{"model": "self-supervised image encoder", "dataset": "pictures of board games with random positions, seen at a slant", "train_examples": 97500, "image_size": 32, "crop_scale_min": 0.4, "horizontal_flip": true, "translate": 0.12, "rotation_deg": 5, "color_jitter": 0.6, "method": "simclr", "arch": "mlp_mixer", "norm": "layernorm_no_bias", "norm_position": "pre", "activation": "quick_gelu", "mlp_ratio": 4, "parallel_block": false, "inner_norm": false, "patch_size": [4, 4], "conv_stem": false, "layers": 12, "width": 256, "projector_hidden": 1024, "projector_out": 256, "projector_hidden_layers": 1, "temperature": 0.2, "init": "xavier_uniform", "residual_init": "zero_last", "optimizer": "soap", "beta2": 0.95, "lr": 0.0017, "beta1": 0.95, "shampoo_beta": 0.95, "eps": 1e-08, "precondition_frequency": 32, "max_precond_dim": 1024, "one_sided": false, "adamw_lr_other_params": 0.0027, "steps": 19800, "batch_size": 256, "epochs": 52.0, "lr_schedule": "cosine", "final_lr_fraction": 0.1, "warmup_steps": 3960, "weight_decay": 0.04, "adamw_weight_decay_other_params": 0.01}
Rows from block 6, named by matrix and row number. Rows with one number belong to one neuron. Each number is 128 + 32 x the weight over its row's rms, rounded and kept within 0 to 255. All counts start at 0. Numbers have three digits each. After the name is the row's rms in percent of the matrix's.
# fc1: MLP up (model.blocks.6.mlp.fc1.weight, 1024x256), inputs 156-207
# fc2: MLP down (model.blocks.6.mlp.fc2.weight, 256x1024, transposed), outputs 156-207
fc1.382 088:165113171115135074077115204202142108120136143133143103076139178153165124060169104108091147162181115148189087138125187126124197159092116132166116096135137074
fc2.382 088:104156069147150194157170141150169205162143117130071125129096086100101112103115115113116098137138126105112143123105043135087125080192123098129139091151113155
fc1.383 109:153141141180072133115078146133116162073100145122127081118135139167133137149114114126066106089196155147118176104084136112144085157117197109152174135081122107
fc2.383 105:164083151147178155123158183139152163120151142104097135168173101103145145159164171125188161138099147166155120154186144163122126134144108141129094086130125144
fc1.384 096:119145135142157104137135113129190167199132128068100089113113137174122121097167141172129061104078184105179084082126101115160144124146135135136208120125128119
fc2.384 094:128133146217109207160123117144149126078094082086105090124147133147156122166087165058216133082129090095101155149101079089103084240125138087106147066144123110
fc1.385 112:144185132124114089106112153180090121108145114120100135223127127113069062110118149088107100120142141103142135065130103124118106114177090152094104154103141095
fc2.385 113:133107102087143149110129106110084191135194099153120081164147110096119129092093107151127112065066116139147131130148127156120106137217127125088103143146149161
fc1.386 108:150090068111148115166111161165174175119182131125111128133097191161175123132089111120091123149096153174143117154112108078099134159150152090120126146137104178
fc2.386 105:180186232135139177108146099113132091151095126141170106162111056135144137112127107137201140109166113141170096121109099120101195149170125092116145069149118119
fc1.387 109:145104088120155171086066164196206110116156116110177125170132141143173100143108145118090114165087108161127154145128080098161129125146212118111117070127085176
fc2.387 114:069185179080100142136105109055130130138130132134143136122144093133151202125090135166187155158170096089171127145134129121132100085042097191114169138120126131
fc1.388 101:187147119132149109132159090150165122141153113150110178128102101187150094119103099141080153114073101111130173067079121096133120099203130095127173087115182132
fc2.388 102:121147126054171127102096098066104121125126079104123158119093157091115135159090120127101146149107151126116118148132121130166081145094149118121166122192180149
fc1.389 095:122146126109109121104086094036168139201086156078118091094091122129164100098168137107138119086154095096109092133066153127125133160117092122136088157146158078
fc2.389 089:145123174100154155140151135122111148125125132181148147191162191138154131149060147106160133113110143112143143119139066074139096135096093173076173097125105162
fc1.390 135:165064111132105141166129140165142104127124128130101119146147102125104095088130130110167060156106145142162113129176144164152124131133086097129031144112140052
fc2.390 105:136116175108118114073111126100078092124168092216147179113142097104128113122120029160120112118111168118105127149153161131083080153090091033146137080135121103
fc1.391 093:135092142153091134110090184153142102130162169070138122103170157148085083168145056158153148156162148116212148148126171135087068197146160050224149137115185127
fc2.391 095:097136110105149145098169150124136132075133149137100113143154112102144165185118137127128110156145133106137117093130093148117124121094130129144134098198063100
fc1.392 112:124065115156107107144165107169126086110128134123095129154183113107142103129180111084168104182129121067118144172107131127124077166166113099090082113156114086
fc2.392 109:119144194099154098160153099111121160106142051131185105144116130107119198139133111158126139129171135102129176113100081150147106090088132163046145115093183151
fc1.393 085:139094099088080133108085138116122179123143098151140152039066185139086121117146117089105149181135142112148120120155128153061140124081132104125103162113142110
fc2.393 098:092130091114129130090149124160081107172078184155119111222140081124187127104162102152126047091097130165114171115061108090162133129099110159142132133166106137
fc1.394 100:124112161141111132109118127115118123074117128138063169159183238125123110064113126132117190139154076127192086193097116139117129126094113154138113115147110041
fc2.394 102:131179062170174081094170136161098143195176135099130145163170106103148102140164179105155157161101131147054143098167124191133143135171194068111126141100181183
fc1.395 093:138150092210144097175133179163104082116095135134168127147093096154121175117152144117079177146091163143123115187124161129049083133098104100155198111134151107
fc2.395 100:175132198116143115190190132093136115126083122135138154115129119062168077121021076047196107127174090111127149106115088153069090090095172195147077131124145144
fc1.396 093:151090090116152132164085123113107134119139081124147133094058147016151093105161157151149152077068144125100086059093116098160123079198102142121146075147159083
fc2.396 098:101149120131102155141127131171141121064091189110156052144145120149096101151155128132062088116144184137183096165190125101119124205099106097100126144122156181
fc1.397 095:085171123154079147160137113140177124160172106201125113117218135196109113121218106103115165128071099112044108162085090173172112135141131112102130221099144103
fc2.397 098:121137125189167104080121095128034166117095150123158091117139096111172084108105137150152122127135169108094107076139138140121091148111136106119150073083140108
fc1.398 103:101026133118091116124138103188076133162154149133129181164129109106131130102159158143060173097132145121106147124149077148116090114135140098167084134128114120
fc2.398 096:101180145094159088119076143126147140094069131149141194108188127105100128157160180126147137175158141126076134114121158103104142097158159185135208131110142104
fc1.399 104:092117176133158151104162151145161128123167106165092114100090130113130151063095165135086090113099080137122128134086096169112110129166099181047134154122116096
fc2.399 110:151126088180118128171146117173127057175095161114164151129141062161121154158133107140103180150136131123167159132209111120127070126090159106079128084113101121
fc1.400 101:067108075158139174151147127171127175150115137091176092125128150126122160180150105182129148171119166070125162121122118103139131105086121107112104196160132170
fc2.400 099:169079202140135116147163135112121121092116125182119148127131141092134154095136159129129173100109136183167098137150146127020090141144134130155134099096179118
fc1.401 086:091179106098108172089141154140155114139151102116100172193133061147075147086131062071099063087130097122205096114157160162132042134097108128117168084142100081
fc2.401 090:086085143148118121121150154145139112092055157188077106106151155115126076183091138158115136114125155122097148070134145105144157126110092144151176137148156122
fc1.402 102:184163122155118150102139136139151076078148155144197164107121115089152116128095104140135080147096131107139133122119115114127078107115107113145072079146095116
fc2.402 096:122129145101126148069112099127118193119120117136121142096154203191113095083117195139121162140127128142105107125112094127208122139048144170074121101143108068
fc1.403 104:178169129093170140071118118145150126224163091089097125131144129158126085103075125124132115108098136152102089116160074086084116143142055141134089096112102112
fc2.403 101:145137130154084137130127137125111120076123154165118065132158128121122168153070105080115136114131153063152124126134146172136112093104177121079126157094128084
fc1.404 098:128139104108098097163118087173102141147149139103099102143105120146110105091098150098121126106095121061144164129102159183133134108115089126147113118165107159
fc2.404 111:181098133137129092171138137075136079111137142118114126091102155099114064139106117114112119163164109132139112040154111141157115103131106201132158171144122069
fc1.405 095:143107120162084131150122113121139128121162089133084141126144196196144080119104141137123135141134120103172127127165113125168134098097128097101156112166128123
fc2.405 095:083112158073135122144043151137090115160131193139095146106107122094182141105219086102167180123132076199124089148059151150130135116128138145122088134092135107
fc1.406 096:146124120046134118158145111136135108055108182093140100126100150167144132120162131102102160116132081143152163080106127092065091149108113170100136128151151195
fc2.406 091:157152090178109145113064156133133143162145111205097128083186184123129109121117134166136150117112110151116091176138068133164138115148171129185087136151134147
fc1.407 091:155080139117076121131140101115027117118162093078178116117153099150162113146105108084116071151089125136147147102166159084160120137108112081102070125148119107
fc2.407 097:138130215157167096128105161039131132166142135120115124114104090172137099203108169158133075145145134033111112154084227149168138123161084136081126108124165166
fc1.408 101:136173115112061078126067101115126109106136138117099092161156165109119187226082077134098125122142139147087045135085108057173124108134137137142142076201137143
fc2.408 093:123122216076159143109143129127102068124090090170091141145132101176143028146124198068123118075094138093127196125154132151118200162131143139118079180110120129
fc1.409 100:079124111112120130158066122179070162107156098088122154116090148145122183067147121163106083135192101111179131173111108134147111255093158058036113144152092101
fc2.409 096:105049126097158106148151083055121097162164134112114072083183089126132169089148135069150140121161107091100080084155178083133147142080159150098154119143138161
fc1.410 089:166129158122151183136117132166102166087051143111088108104083110114171094206108145116130069158179094140130138140141154122112100155116160052168086178096166094
fc2.410 090:116113163026063130144170116079178140110164130103136140173116177228123146118145112134113202116119146095142147083133087135111142113127133131093139199130130101
fc1.411 093:099154167178141121138172115104133121144128098140116118080129153188115187134148124163166177114082123147156074173137098091096111133052121039106139148106119114
fc2.411 096:134125074116111126101099076128130090153126164163154144164159066102101167183147117106112086161135158136107133157182217102101179157162143133184109134171131135
fc1.412 099:165135098119103087146081109178170122146185045146130139107139140125078141089169094127104143135148106061120099126131069092132163173162132118105138101116093149
fc2.412 098:096093147162165171160087150086131126098086196095077121095119134129114155105125146130130093109134120147084116115118155145084133085095123149126145120112160139
fc1.413 097:136131151068121123141086188159178065130195171117071134140064135117136086142134167101154113088162147183111109133118142191130147112101150172085159054185109135
fc2.413 102:077171121187133143128131067130161137086056080133115124150149126102133128096169087145072089152060060110124126081113112095080105136176096100150115153104149173
fc1.414 100:105106112032106118161141097133138158095193121128119128159168155089119042165135104101074119149159112100125175112140136135064127155156147112146099113122084114
fc2.414 095:134138106094157177155112098142101109142104152103197140148140128120147138139134153155149102136105171169138128154148108107178172064146166109114163159081156126
fc1.415 101:090160158112144095112097158166157116090123157141145096121117140081080105173171137148156130081117127156147131128158190136129095117175084097099088081147157090
fc2.415 106:101068105107141144153158134135126118142118110175118164109121097175141100148122140111132118173097137161149139146102069094122118112111144129160191189130128120
fc1.416 089:143179160089149126136132100177135097165114172163094108071110111144113171104096090103136117154159093084120102109161188125078133129146114171116157136105140123
fc2.416 094:118124174092132150106113125100134135100095103124180215080098092098110172126132087093110099124122118138107124116082178113154104141131128109111102126074132118
fc1.417 092:116134090135052157158098109164167106154113104178159170143136193096098083182178098103181144097122112136120158081097202164103131138207160121118145141091139180
fc2.417 096:143182164181130113125125146129135171135134150135132103124121070226150139107067192135155149066157155111116128131127076101130094115090039096176142133109089127
fc1.418 096:161100118072112130141126203120110082127118142183136160110085085080111174118157170118192052157116117168095118108118157123098186139096142133125109153119097100
fc2.418 100:064150070109134101150110080157140131122125079053087112087111203162083051123138121147094160136143152174130080123134151115137122122167159091098049108117152128
fc1.419 101:104077158144101099157114115136144135102130090098066107135106085126151146141126143121140136157148136099116079146133048168056150162130152124140122116138158069
fc2.419 103:160145071149153183144080190099029145166138093102140185113128135089151140178099136085097181162091131151179124163119071121187169071118112169133076083094137128
fc1.420 092:168145087098144153155178107158146085093138133086106139113130113154129156144132209125123097098153179142076134131136100092149111075150124103168111097133129123
fc2.420 097:143096160154120101132120064082122138144099150117129127125161150156103107136092145054119171179139086081146107099127131174133102136038096196082142131171167073
fc1.421 107:124092104131124121160145127181192068080074123169149145105154095179090167110174108093139185141160161176081132090051126083103150150087111112090116100101164121
fc2.421 095:161154101150085158050151119118110122110184141103136096117178117171145156114098149106118047125138084093117122101189095142139148094128108121156154160166067173
fc1.422 093:139134100151138112170106166133133186101174163069087128160152146113136070158134155155131136138150059140086150119124119181071110126144146146114106137187057119
fc2.422 094:120147187105139132115118142088139126113097099142137084136071130148137128137109135120097113144018089152136060154021111109208117085123112145130153138133132166
fc1.423 086:189138152108113110075096139132125170150175132171155138109120065148144095156126111124210172147110163188069125132098129137155122120128083162170147160086128101
fc2.423 104:126135137164135117181148074112120094136098138108157155142113172116132161108159146127118094143113109128116167126118119104113064143135118151152139138169166097
fc1.424 091:132146102121114150115102163156139111180121114088088125131158086188136070087155157176140144099162170146089109087116102142162120111132077090123164101168108130
fc2.424 093:088139185099094074051170164132128171072117136084169071114106113086094172167171082143141106148088150140158039089101113146119123157154149090156114120070085107
fc1.425 110:113096161149125122130097158146142166127127131050098109079144154091076168158158136051131108100106113167110215180139162086168126184143148102178154177172160084
fc2.425 110:157134132138103128053148084182101098090138187102107097117122110142123145166103078144146170116096115075138149159107090127102085114094060102154108192144106175
fc1.426 109:135132152109109158109148138117152153145079079057147129170173086099098126090096107096082149130088119099141110087099115171101117093120134146121115132204119091
fc2.426 098:138091070153161132117088108117144128078118178194071157066162202136136123095167125078165068096183122146101161181102123073136167141091143091128133129074146121
fc1.427 115:158124136132132137120094173136141167099122146065120084055123235133072132200146136143104108149141181096095186202114091101188125137205158136150116182074121108
fc2.427 093:176171140117155121140138082108145072084091049136099163145140107135151106131133133113046104144115133131149124140111057145063143125123142149188159145131069127
fc1.428 106:179081090151149128117149103069130093119154209123176165108143153156089157091113150129094102149108096191093135130093137132084066160143122155101147111157136123
fc2.428 105:139138094113157098137167144114096136099116146172128188119173119148139062126153166067110223146061212168162112154156198113139115077135141143156102118187114127
fc1.429 098:096124045144092132126090106081132139129156128163087108140113121192158155105145099183101165118119143210139104139127065121160142155074145111120089114104092134
fc2.429 095:153163068094141104166162118125141088166160144095155077109128129140129133123086091125070170189186118032100115080138071152032156105075112139119182183165158111
fc1.430 115:135169145115078126150119142141159203118141152069074145081108147132125136078164129155113140118086153114154106158148104141128173142141132098089124157115132066
fc2.430 108:171197093117121141152117118087105097132160132090147201131085137177132088142098158140164146089142147154111140127136142063144089161108138146139112144199154108
fc1.431 099:107204127115140149127134130152122151117149151140129152067131140198091150131059188137156098139142135092183120142167143135179075130155115121072106118142133051
fc2.431 105:149106172121079084099051095083122115187132121118179130157103131019164120175181070103102130132180129113117142087132178161110094169084153186183107127150134115
fc1.432 102:124170180225103162134114122132141218113110113059123174135144127123119183130093112159091174150100111110155213157104106109164170130146176112057142084156108089
fc2.432 105:150183113106110123145108152111149134133170113125142124163129156092178165104154139067131127139178183134138082168122165143075100172131132092132071105089186096
fc1.433 095:169091138162083135127149147132137170152095116122183193084165105112165129181107038088204088128128137120054160086083110030210169104160136122144101104166198114
fc2.433 095:110107122177149157152094085158103132134134163107109094080096132123126117127130199092112153149108077129116122116103128155093117131096112094072113094137103154
fc1.434 090:081106073135166143126155134188127059189144193151146133160134061109165113131153111088147133101128136153163153152173127150137040098154148149126153093157113048
fc2.434 093:108136157129127104172133136145182096114111144075121148151192177074109117134111131178123088177111080168072142095123171139177206105129138093158146111125162136
fc1.435 102:123168111083130075136097096163103072084152104109104111173091096148083121123154109128120092103149097169065121104126114089099100110203145135131087066119140153
fc2.435 103:122119156219175186129122168089136131177161126080109072104124148156129156128154155149106131090130130123189102136149086170118184142084121135130119146153146192
fc1.436 098:112164191176104104126104123133157128143057117074101159059161116164079076145137113121155177150151115125166139169152087124138131147143145110159176076110143135
fc2.436 093:129134133113112110175163170154113094098121124154098104188095119117150189116165137168103120105134142118115171129108168160140078064111138212109135113118132140
fc1.437 093:127094084110193172176126088160123141167184165139111096115114123147137145072186093157164127084125143146106139117144131125183112142109081142084135097125080094
fc2.437 091:098091126094162136117126199084142159118072117105122195141127144073130098131108137132110142084157096108107103163105143134121126174144148108193175081122214140
fc1.438 093:184136157076131094087075179127092098115099109177139122102072152134126112172070119090059149203096147107101119156113106083165119064085152123142130129100138126
fc2.438 093:087162075169153195141128131122116159175111116099099183196181112091119127083138172184172092052147108126131120130161161177095137154144152116132136166122075118
fc1.439 110:118075144149090130128099136141081114107137163142106162118156138065150171194154137121119088176129157124160097179084131144133070100159142099147143140130103142
fc2.439 107:101086067170105154149115091130168120101124139146098070168148104128109138075147193121105132079111087088160151123162147113160184155110124150090107121128161135
fc1.440 103:146116113077100159129123157085161167153129127198113123131159105128081074157143140116127153155193139094156120171138112124112121130146109118150089181120117119
fc2.440 095:123085128155119046111172114106154105132142136116117127085122109170140169199097136146151132120180173107153090078161143087136204132142130139140138122097126109
fc1.441 088:164164204135165099150196046101123090180089128074160140111129094115135114135108177119126107164067175112126140117112114122103121171054162163105163121137180099
fc2.441 089:090180124108127199097089081133111117126113086089155127163155215173108158143093163131142187101113187083090096141096115104119076128158100184120135099194127116
fc1.442 111:143154163141086150093077179132121175180120157148086152112149151203104081118137148122147112203123192100151094121134143124136075115106102193110064152160130160
fc2.442 101:153138086153156096121108132176060121091192117180114087131126134072122125065124162137090091098120093068129100165120130140097061145220167092156100127150105141
fc1.443 113:122119130130060132180111182138129128104125195148081077156097142188133109128116155078098160114116175025128100120115140151131138148126151164181112135112089079
fc2.443 114:135083179125129120074122127071161137142126084111192128140122117165101131183123121139155067065131107156164098133143151085109126116179099197123094192146140204
fc1.444 098:102081111135150162116132148099112105124111128139115111116150119207093079138107138108083081085111120103096159093117082050167138091145062130115170163160113064
fc2.444 089:135143173098133191094110092175134144148138170124108182130154077121154184155171113175152101128136153119074134140101181201068100152137172179096133137117159124
fc1.445 108:162128106117153125089142107101077152115153170109101196127214075117139157115154134123076141118107128108133135112119176130097122063159165179126084113118136125
fc2.445 089:070100153155140112171112129128144141133136078122152092152099167165115117122074076149128155125170100163165107084141130089092141090108076134140141117093155114
fc1.446 100:078090162147121129155138124112145118115099189098149119075134151112161111072143133150105106112101155146115148115125102098127116132135103152130109130128212164
fc2.446 098:121076104164165106163158093117076099163081115169131097137113050130041148092134111139156125139140107136215123083061197119132120148116179117087150113103076110
fc1.447 118:151063084097159136125150127114149131136073138125137202116081194124071133112080176075141081126137152161213082131203156131107120110129114134134137098091103162
fc2.447 132:105100125141129093179142125124142093141189120157145019132130042166091178128151107134163091159201148088202152104113058139172108129105106155126105129148167143
fc1.448 094:135132108110156133182178132135110108068107146133128147142085188143141096146169115087124128143078059121122114115065103132133049168067185109125164085049084111
fc2.448 103:157183081062096139163096127106098090120126117177118195109129076069147166139099140133120083100116079126135088065112136080125164124131101100035183155065179058
fc1.449 097:091106058159091134118079094149062075104134068109181083138132054082103133144120129161156145129105106112174107117127115087178158181169112126084148116140109085
fc2.449 100:112097179126138165128129123128146135131098141133150162105083239133167112094137159158117146104122130119087126138169180161139120048081094166108102136107155148
fc1.450 097:129101128109135120189131123168142108115081113131136143119145094127165163128162075145162129127086091102143169080064143152070091160145217163061143102104124119
fc2.450 097:124137086090144134109152120131112119144188113167034226166166138135072123168125141121124089098126125164103110146125144105136176126102033212175074141135100093
fc1.451 103:148176081132105096161164167086100130147132097116111160067172133128074106125127124122087157109134144151058088138126157126108155087155122131071079128211139108
fc2.451 105:136112135058131135129120131170186130108107162109156136164104140121173125165068130109150148117113130112168171119123095077143113139121151123139140128088108123
fc1.452 107:153108165093157115162097124167121084115137184180097137127103190133063140074125066150139138084112134131188099165124124154164132209174119125213170135035121090
fc2.452 108:089098184113101185124145078164176119129116176119169152133145105141150180111099115144158153152203144128178159144143145133124113092089170190079150110172097091
fc1.453 107:092189104088137149125142106111162181080136198125089052125146104160140162083134138182162160118203062165099089125132147181138108165152168208129086129123100157
fc2.453 099:132107144163134083111122162143096082167131051208140104152126103124121111181147105148096124163046190060134143171083090123112144091137125146158167134103153123
fc1.454 096:048152173189081144099151131157143087095077184107124091088158126112089133150135102186105161100086098141106070129110100131076083116086192088088150096100136154
fc2.454 092:216166168128181147131114129065174155140161049135109177114125105128167120106139149087154108114118096119152137146143168133198117128121056167170145130144155112
fc1.455 083:156117171111094107142097140117157119075107151153103134126180149147112123131137136094121069179171092140138095109170146108148116115105139194137117125131177107
fc2.455 087:097178069141136099103102121153119192101135106154110130137099162117122183125137128150153170059148119118170119159118119197092151136128143059162133181147155159
fc1.456 099:115152150110143141161184075115150099126103148162089114094150139182090105137061088120053095110134151086051121144067107133162144094118088141039161070129114165
fc2.456 089:090116164176137155095152122128116171149161117117122159147148175075177172088193166180129166126116113141171175137158110107132124166115124099117154136161111138
fc1.457 104:133136132076055106117175140149083164130132164155076133167117148147170169085128150081131092101064087115146115156117117137164160146073128159150095096151085125
fc2.457 100:083070169127111184150098115078131123093156122106117078107084147095136137143133119134103139116106067113137143157087101108148085122127134110112158100133119143
fc1.458 096:144131065087114069142124181114165123189174133193100123142172112157095130136153175069153079117130109063059093139142151087120162092170165179170105136126105123
fc2.458 104:125125186192136144128074179165135179161170147076115148128188130145183122163132126161216139050121125091156190125099162152150174145185152174143179098136083130
fc1.459 087:114173125147165157136122139112063111167140104108127153112125127111167139149142142122125144087157134162189046084146109047124158085135091108137139107107112128
fc2.459 091:155108151126141136050125152198124132158133105112168101113069121174134120104112135211159152175148106077081152131123160148078152119145124150100108154187123163
fc1.460 124:172187146122089118177125116124148141130224191133158106124044167063124079176106113120137114157112135064100116150160088137080112098148143118178133097135145099
fc2.460 118:114132117085202159121153107164117114153102106183091158136178104197130090088152155135164119102130153156079116145087133080116168171118119177127128137132094148
fc1.461 095:157165126171133127115103132132108141145062124061144087114163100054124120157153164124149114129129088115129036159118164145113108161082152121106087221162062147
fc2.461 098:153105156099112120111048147085121144123137081171116194102121180142170149065112102157076098130184148144070156092167090142165101058188209053086139122159099086
fc1.462 099:184113198072102094089153175114169108103102164131125135116148111110167079125169155118161106104137070128017088121172159171145052110119111161138097118104115047
fc2.462 087:095154079155131127171072128085087148152184077146133122128134115153112144117118114136100113151094111125212182196092099081138121138141181139113165111106123199
fc1.463 109:159157121152102105108144178141131105112105135184103169118102140117151104166118158126105127127121102071122124118167181173120104140070183096158205146124086085
fc2.463 101:139130086160154157170086138061162128163126157125165148123108100163088148133123123126143067128166113140127128119099123124062107164110126127206113174149157143
fc1.464 092:114080121160103115127148136101125050088132108113146148182123120138167132093147123109125127204138151114183133137163146078111122100145155084071206079106143118
fc2.464 104:092158137101168136077120141080116159174116150187168113095138116141149141143122070186121142095120070138157102150096115184088159172172147109106125090093092134
fc1.465 103:148182173072080094141075155121106145125144126101073124159147139070117129095097160120078155113098148135124134125128104120070070124146085145151072107113182144
fc2.465 098:177080132150163081171132151127131171176131073202155094148159083114151104124084147099194105125098139098200143125151146115109160160198136133117156118124100175
fc1.466 092:141112142089086122124119194135098128119075154160090161091086069132089068086165180117116122130126120128135165139105069115189110133177143140174067154082147125
fc2.466 090:142130176145164123143139095118162122095113174122152042120180177143137091153078094120140081142160140141114147142148135151145150109147132132107139060151178074
fc1.467 105:110135151152135114144136122113148129104148142175124073170164118154097109078059143125123113093139164026153143130093131127107105127106073204117087139112140116
fc2.467 098:139119151178091114118115140161107166080107089107134128145165124104117170145096104144074101104174128173135068132162145148147085123168192184130136094073150105
fc1.468 100:159117128079135132119136143081108133111165155132092103136126148099117127136069190151156081207110105113110161140172111162137059149137190078098131080115106176
fc2.468 093:148227124202096147184133094103138093127142144159060166083136094181140159122126059160161109176144119095158148094118109116133106096058114127150172136095135133
fc1.469 105:185173139163147101119066167110153150095082131095123144129129168120136136111176149139112120137160169120113155133099091087134169146236143123175143113113166096
fc2.469 094:161157037121120199152141159118143099145124086089099105154129098120147162191090087079052142131106112079096078150099171099120138152156120190139109154132182174
fc1.470 086:151099085151082170120156129159157103141136116151159148130147134142121173172154116172175141146124128098122074178113094130161124115078131063048113117160082132
fc2.470 091:153139124154132093145092132126125111092129072114084139100152156131165138058086135147077103121145118079125124142138115131115108123193169137122104089129137150
fc1.471 097:154154142125089146137166057142095070131109132148119151093077098121171154118117148108161125089139187132164066096123090172140111152121124160180153117082111082
fc2.471 095:137122114160134126098139187123193163141132061014164127142134150145111131149138101125104131172117093108085178176135130119093125112149094125139133124155147181
fc1.472 113:114159113110076165108127186169107132086099157156136150094106142087156126148146132116204111113116124194073090081151126098089144141150141159118125158154127108
fc2.472 102:132152121151099102117151080117158084113171118145121095162122152127143210113127121179102085147125105132212139119156180079131123128103158126146112140043188194
fc1.473 106:132117150119127129090087093080142128120119146133122081093092133112136137104174107090090148143115136119091060145135106141130150129137201035130108052131126117
fc2.473 098:120145065133128118154199140113151148130143088129106194155116111087136144116118144142165143088163100176169102187108083108120165152108105137140172190147160131
fc1.474 109:184124105187125127118109051131121144146176138111108148186081095143082130148132168084133174063101191131034108179131082084099144103140126106161153170112137178
fc2.474 105:115124125153133108145085136148156130091116111130156204123099057092078098153121125154143084162194159127098095091064106145153069108095141163174124166106151086
fc1.475 100:138149156068139158097142167102096124131156125179134148055169118111113162131144200111179082158103176120148090170108145105147131146073170100126139120175140152
fc2.475 098:084152086119171110105155109131128111142066117104152149121107149133165114122130128142143210133151119133121119097130130132133117100169164125222129112142169182
fc1.476 091:105168166073089121093057089136149163123141166160165117106186124076135089107088164190148127151120101078105173052101085151120123072138162125106038134090129125
fc2.476 098:094094084151133100083148059113182151094168143137106183111112123220102178144092129075151114112140116084147091188116194124103170139192076170171171164104092108
fc1.477 094:121208118131119160149088089082107153147128162103151106152167133151100220099139134117099119108176131097143063153096098165107141142158115134163073141082154178
fc2.477 100:139084167158149146141162196203130114126157154110126149128091099146112135151138089098124125117112158180124111060133109152129128121119154139135141080126144138
fc1.478 092:123168135160092123128206093099144150127147089204146161076164108085157156096093114066099180103134081136169132102114095139101121117133157118162067124179098110
fc2.478 093:078153146128139133109059149140128102104115205092161107133135127109122110134146113129142122137082147135087123119146137123125111150117095135056150168110136165
fc1.479 110:189184102120051132107187106069147109099157057108125232096170090163187118135129096082152083134130062122094140146077120150128133110100204111104131105120218107
fc2.479 111:114137119091180080091052112134097084167128041154065236162143124059123076086113136135147077117140104117090101087099145118108127119135134094079169100151186109
fc1.480 092:091182174116097130185138160178084161111120134118171167120093138153098161124134188169141111135111105189150093157125144094156173052120029156138195100192096086
fc2.480 101:143084075091161143147103172116090137154128157087144091182145135054148081160095119116055112167151092113116107103149141144110072181200120091076125122118156101
fc1.481 093:099117177083117071127120138153137101111087093135185080210168104162074045117163111141160129101138120143104119133152167080099127112106100149113106159153147086
fc2.481 094:158145116189153166132142086115148176134179140137105111078084101143196148138158110188118184116072113112211166124130127112165115142161148100175158116146093146
fc1.482 088:114106204156149153131091129165144153105059151172141145079076179141160104103108115119153116182104081098094125135095103108177087179118147073119168185151059083
fc2.482 096:139058142094152103127131086163123145137180085132123113133152078094119178110151113141126115116201126119173146094098165144086144094160121162151053072144160125
fc1.483 099:157064157142111170134131113107117140130098213079110102180106106096106081132180095187140155138098103086178127109112155073122156135116096120124120126083124075
fc2.483 100:111125128125136122120216162134076126081118109147181123123122197176177172133165150131155096154093113097086129143124101126144097159142171118124147189061151161
fc1.484 097:134086103169178142115126115154136125123139175180173183096110153131144117097067049114103161128171151117161146060156130120135146133173140085108147066130128084
fc2.484 095:164128135135134155085071114130122108148096101112180137151156167110119135133193156200158102152116135109083134083062116147120141103099123191134146128176135166
fc1.485 109:100105110208111130088155135145116166086147149129117160149158133102094102147198168085078199124095174173155083092162075161148055143128157113085122144063114142
fc2.485 103:139136113067169143100079115118195148141029122083100059171182122161143141097163121116105139077122073125121114136134133130144147124079057147138104138131111158
fc1.486 095:153160144118043196149112108178133082171160072132142100120138072082063113118158169109140107171116117173118138139156121127120147060128144122087143152129172181
fc2.486 102:115131181182132112114149094088096166143099141162132172159148189181141116159166150118108115042176128180150099094125120086072132144125148191120087136153115074
fc1.487 099:140117103138130113155157094106146107121104166163115170123190176197131164141138156109110135155164076127157165182148054058196129181174108151133096150125182121
fc2.487 103:159146136154125055178143176109139134100170107081137089102182076057115136131133128141165147125107187138125132115118206148043139040096131091136132173099077186
fc1.488 089:146175125097158170139102153119181097078094126146080139133137100149141101072144077119160178072156097120126100109122132151115140171056148142170109146138160115
fc2.488 090:145119115167152187112129142190115125145091144091149097159178144142182143146162172167145121179102139158175133091191167116137113127140135096100130152113152138
fc1.489 094:106082111098091148167114154090135096123126153122116132052110148124139157178098145123083133162164067098099163181112154090172147177095096069112115103184180131
fc2.489 100:127186192109105166077123130197141114141094081107112120147143095168160161138149119099123154133101144187168059126096127090129113159189148190123193144125119131
fc1.490 107:153074138124074121164173170161180052116101098134159116116103131127106070153114142094179096132177150175132134182114073107154164120122084112133134104127147197
fc2.490 102:155195076105160116135068063118089135112126191128144086103074166162132146076121096170142114150138109097151169154169140172126104133118177144139139176128113083
fc1.491 097:111136150167166108164085113138077078089159120158116148119121127091073098115133080127091101090096136125129140141085088107102136080202135123173094081136216074
fc2.491 096:166113109093125127148159118142194124134091144097112140148136128175200128145076137080151161087082139154144136122130169136152182165122148111111139144175088182
fc1.492 091:127160097132119138134101079134098090062166107144135152114061144094130119204119108161096142131170104091127112127138117129124109104085129184131146129105178143
fc2.492 092:143140110063110127088113096190133104138102089119164080117178148168124144114175100119177122090081076171167116141173121136107147154174103109143082093162114098
fc1.493 099:122155182129113110148131159085175096113145177146098169118106153057122150107084120116107086112141156108143090165101081131109100070107169130142111126109120116
fc2.493 096:109223113152160134176175102156099161139138120090162098115138107161160171164115149120088085088080092119156164128126190115149075138125125152096143125127118112
fc1.494 096:064161154150042076076136088147143076154106169144160134084119168183120091112134102127163137092108145164164123125124086141095120131123093086178117124151043079
fc2.494 111:171118082102202126113116126142114200106142113089104098166160092128135179147104154126125114175127114066102126169107103127163169130152133138045135093106204112